config.toml
model = "image colorization model"
dataset = "drawings of small networks of dots and links"
train_examples = 195000
image_size = 48
crop_scale_min = 1
horizontal_flip = true
rotation_deg = 5
task = "colorization"
loss = "l1"
arch = "rcan"
norm = "groupnorm"
hidden_act = "relu"
weight_standardization = false
channel_attention = "se"
drop_path = 0.2
depths = [18]
kernel_size = 3
stem = "single"
widths = [64]
init = "lecun_normal"
residual_init = "none"
optimizer = "ademamix"
learning_rate = 0.00225
beta1 = 0.9
beta2 = 0.999
eps = 1e-10
beta3 = 0.999
alpha = 4
max_steps = 7700
batch_size = 64
epochs = 2.5
lr_schedule = "step"
warmup_steps = 380
weight_decay = 0.1
Rows from block 5 of a small image colorization model, named by matrix and row number. Rows with one number belong to one channel. Each number is 128 + 32 x the weight over its row's rms, rounded and kept within 0 to 255. All counts start at 0. Numbers have three digits each.
Before each channel's rows are labels from the 100 images, of 14976, where the channel reaches its highest value: "responds to" is what is common among them. Only what is clearly more common there than usual is listed. The data: drawings of small networks of dots and links.
# convs0: first 3x3 conv (model.blocks.5.convs.0.weight, 64x64x3x3, each kernel summed), inputs 0-63
# convs1: second 3x3 conv (model.blocks.5.convs.1.weight, 64x64x3x3, transposed, each kernel summed), outputs 0-63

responds to: five dots; blue dots
convs0.17:175132124076106171154068148126103166146172145105175151130165093181180109161113173146076132174159155085116159163128104148142161162139142084129152181162180132159177156096130142150159090140118087
convs1.17:134150168093091173098141170114117099181103084101121125116153118114156058086163133095184100115116157118185078091132090183130117151082122150073125099123164098150165119098073159135125164130098080

responds to: green dots; five dots
convs0.52:110076104226160107087130117105103090101093114095106099120106076114111176144102112110112093115158100086101098088086083116123105106107091123088107148099125094128116107148182086104081102097079078
convs1.52:133130120099080174118135176105155099187103086089107120122151129150152056093167136093175103133095172120170086092126095187129131168087119153098104093138160114164173127099085166159130169111115075

responds to: green dots
convs0.42:091152095123131093090157091108116095110087103093088094157095090092086198094115088118089141131094088093096099094136092095142092093102084110140088092091091100087093092103141138091089089143097094
convs1.42:140146164073091153085122172113117109169109080101107161117161122106175070085162146094182100112124152117165078091133088180139117142088123156071127096109162095136172119122076165156111166143087092

responds to: green dots
convs0.22:089142088131100089095151088112118105118092143091088091146098089092087201095118094095086131111095086092106099097154091087124088089097084125126099091106086155080091097098118155091100087116105092
convs1.22:104120118086124158109157174095146094190105084091087060141177142118164086095168157097109153128091143100139083086159086174148150141092101154116096100134163084129135096121064165111114155132131073

responds to: five dots
convs0.61:168155161049116170158118167160092166167161138158171166156168096168169119158150168148150155144157171094155133165156163167160149163108158127155127157160173127165170155089151159163154151154147100
convs1.61:137141157099102160143138171110129093191090087096104073151162125122133060087166144095161124119108132112158081085164087166117147145089119145069100106100178094136129100093063167124115163123136070

responds to: five dots; green dots
convs0.38:175129162094148174156132174133186163141163102141156177127136164175156121120120150130158125115177179170164154172123176153128109180114148089117183182152175157185173140110130129171169154108131151
convs1.38:134134118088097179089147174092137091189101077092118063134152124104142072095169143097125140130093142102132076082126087169147133155085101157072132098124144084124128126095062153133132162145139068

responds to: green dots
convs0.3:088092101217133099096102122094082092096083158113098115093091108094101129095096086098115092092103131117099162097091098132091123101150092121091078153092128109177094103185120091102101102094097123
convs1.3:112137123077120149086160162086136082182088085099124067123141113115156071087167138096097136140090120115178100088135082174147134150085107138088095109144144095140118120110047128153132156142159062

responds to: five dots; white dots
convs0.41:171138177064125172153142173152123159162160144134165166143165137171169128149140172135179143133160174156155141155143168178153150172102154142137172166147173156199170145119156149173159174124128144
convs1.41:139131145093098168110150174099127097194091085099114072133157115109146061089171137095163134117105136105161076086147083171134127150086111151073117102113167090132129107090058154131128164128134071

responds to: green dots
convs0.24:086124091155119076103120071098133118118102106088088071127111116090109149119118108114067120130094069081099098098117072073130128074098098114115088082119074126114088102131109133078107075126103083
convs1.24:127114138069112170083179163089146096186091091091127078135164116104150080097166149100089108148091097100166100091160092169161149150092102153107095123124145090115118129119067155165105164133168081

responds to: five dots; white dots
convs0.32:167144151092088161150128161173071167164161158148151157143170085178163121183147165136151153158155162106144147168168168148158169162131162136152146166163163162169167157091143174164166156153135144
convs1.32:131139153095099180103161168099121093195084085097124089120147113107151065093169143097164131121102145108173074085147084173140117144085106148079122113137155090147124105087061149139129165137135071

responds to: five dots
convs0.47:169148163132139167166091165160155165153166140159172160124168156171157095153142157161161154161160170156167159165138163156151158168147173128156170158162168130188171166156141127163156168142163164
convs1.47:160156118107087179136116168113127091180084081094158074147146119118112076097166135103169106143113130124123081067116106145104127152066111151080122095096154107125129160080067144131133170127156051

responds to: green dots
convs0.30:110142113145126097103168142133069141138138104072078113150116067104108165075106135101078107133172121070088090080151117094113120136109070125104186101068121107076113093082161118133087090116129098
convs1.30:142134168067100159076153173105124104176104083100114118128156121105171067091165147093184110124116144114161084092135088176145133149089118159061123107120171092146167123118069161153111161133110085

responds to: green dots
convs0.33:151106119119136153174085126094087172113170137146141152124146114143115139133110140226104141196189171059115169190147196123096139126152127096143151125131140112128140177138155126141143121109166197
convs1.33:138090107136100157101103109123183082148123080106100149139162137105131147103165134134099141176108163098147151117102102219185141100110082133118172157168114126090153219135167111119145133145059102

responds to: green dots
convs0.46:092125090152143094095172097100113097097093117096092093156092088094087208097113093091087113086102091093092104097115093095117085095109088119109099093080094121100090098125123113095100090108100095
convs1.46:118115128078094156079121170100147100163134083093092150115152157105186079084171153092165110146106162106124105089135086174169134153088111162078132096138152089138170107141078171165112164154089089

responds to: five dots; green dots
convs0.8:183167156092095168184077147175169178140191121149162141134142164181138114113142156126131159156171170103151158165180160120124121175096146110159204143145143111106155150108096170161131134143157156
convs1.8:110111064102088157097143170086151099177106083089095066123109145114167071078169152097142127148096160113115092086108088165163147161089115169096117083141124097142139145128070163146130163130123081

responds to: five dots
convs0.44:168132101124164145136141123156158155149133155161165130154172097152184113191139176165135146176143107126128156173130120144179193101095152155145171156154167189191154136138185184139174150141104146
convs1.44:103123129072114154118160164088138092186100093098113061133155123117137076096168146098098145133081093108156093087161081172145146145091108140101079115126151090123107097103049146126123159136156060

responds to: five dots
convs0.55:164149169079134162150134164172110164165161134162166167148170110172170109168155170155168156159162160144158119165156160169164165162106167159147159165163168138159171155110152169164165163145153146
convs1.55:143139157088096166114153171107127095187099084098120085132164130122144064088165140097179107117108138113173076088153085174129130146086112149068115094104168098136142099093062158134119164134133076

responds to: five dots; white dots
convs0.1:166146160090157170152143164149129152157151155159166165137159160165164097162149153156175147150149170156163149162143163186153157161149168115154158139165167165218165146140162149157166156150144163
convs1.1:126148156101100167125149174109121095190082087102112100131151108123136060085168133096179120111115143119164076085147084171124133147086122141069106103111171096146132108083060163144126165124128066

responds to: five dots; green dots; teal dots
convs0.21:155108104126090162146095167133200119113165177161151193105140189137124123151111144162157107149217171124143149139111175144099148186132145133113164134078159135161126130115063111168141157112131177
convs1.21:128100064101090145132148162096152105137136072095116076103124122114112079084170140106115133143096145114051059080109098122152126148094107155096153070167111099135108199136072144150150150121134088

responds to: five dots; white dots; black dots
convs0.39:176114151116132193148101178103097174139163139156177157107150048183166116130115171090138107114185158101117118124102141160105084178120107113105173152090174092155177113110117097175148119109122101
convs1.39:137124164072101159108167162093119096181096077099138067122134084110146071097160145103149116124095133122175073089139093167145131150090117143069106096141128101154109111088058135153129162138149066

responds to: five dots
convs0.48:108177166090123112166123109187104147148086093168140135169150108107089121132169105181148171096079103161170086155170148121171129097142147124181117102152093094132113170125123177099113152178187182
convs1.48:144148157087094166097149171115118101179099081102120139124164124112160065087169134096180107115119151112180074091141087181123117142085111154065130098107167098140162109104068163139119162131101085

responds to: five dots; orange dots
convs0.58:142119146117054085121093162151197126161152091130140106118135178142097104148117120130192123121197120118145139128112122150105110151114170159100068141184158129208142138120031144129119138096120146
convs1.58:111122095135116133154122141130123063122115080099117057137106142135091141047142134119129119139111145133077069024136117063116099137099110150070149104113114170113124147101082135117133155114113059

responds to: green dots
convs0.35:086093087159110086092131087095183086088085131127092096098093107085093161140100095145093090119099094087087105088095099090100117085128106152110114098083085114092083093132109104088093103106088130
convs1.35:166130134072105178080143163096152095186106086092114071144185145103147097100167148100102150146090119100126105089171088172148141145090091156119130122111172089112137101113066144099132164150165073

responds to: five dots
convs0.20:169092158109137167166084161137109160138164141156167161079166155168172090164105163146144120167167172152161158164095165157113168162148169117116162166164170142177170164145154110163161161106138169
convs1.20:150141134082089185092108164105148101188109077092139084132164135120136063098166131097157115136099158112156087083115092179124108165081101154072122096109168105134160118100070146134139168144137071

responds to: green dots; five dots
convs0.60:082097106170123086096105111093130091094086105099089094104087094089086139087103082098097089086105094093096098091094091107087087104131090103095152108091087116108089113139134088095093091099096100
convs1.60:105134117085099161106170163092147096179113081092100078131131129108166080095163162096105126156089143105162074090111092173161143174090100164131079118171132089162124151116057152147123157124139079

responds to: five dots; teal dots; orange dots
convs0.62:110180149066106095080123125180104132162129118121185120138135081128110125166141174126143146090145094061094065127187096147150127120116139106158110071095111134110127063056150157112113133156151083
convs1.62:136145160078095169093152174113113105181099079100119140107153117108163065089167141097183105110125149116175073089130088182139110146088121153070127090117161093146148111100071155144123161138102084

responds to: five dots; white dots
convs0.11:141136105062159157152116139147111161165137178144163187133162037168161109174113152162154147171163151107144157171143140162167163149115128085123177153130170164183157158127145164132167129135162155
convs1.11:137112123086072136129132164096133063140122070088121054134108117119129062081161136091166079140106159131108092077118096138092167143075124159071125108137142105154119148127077160146109166114124068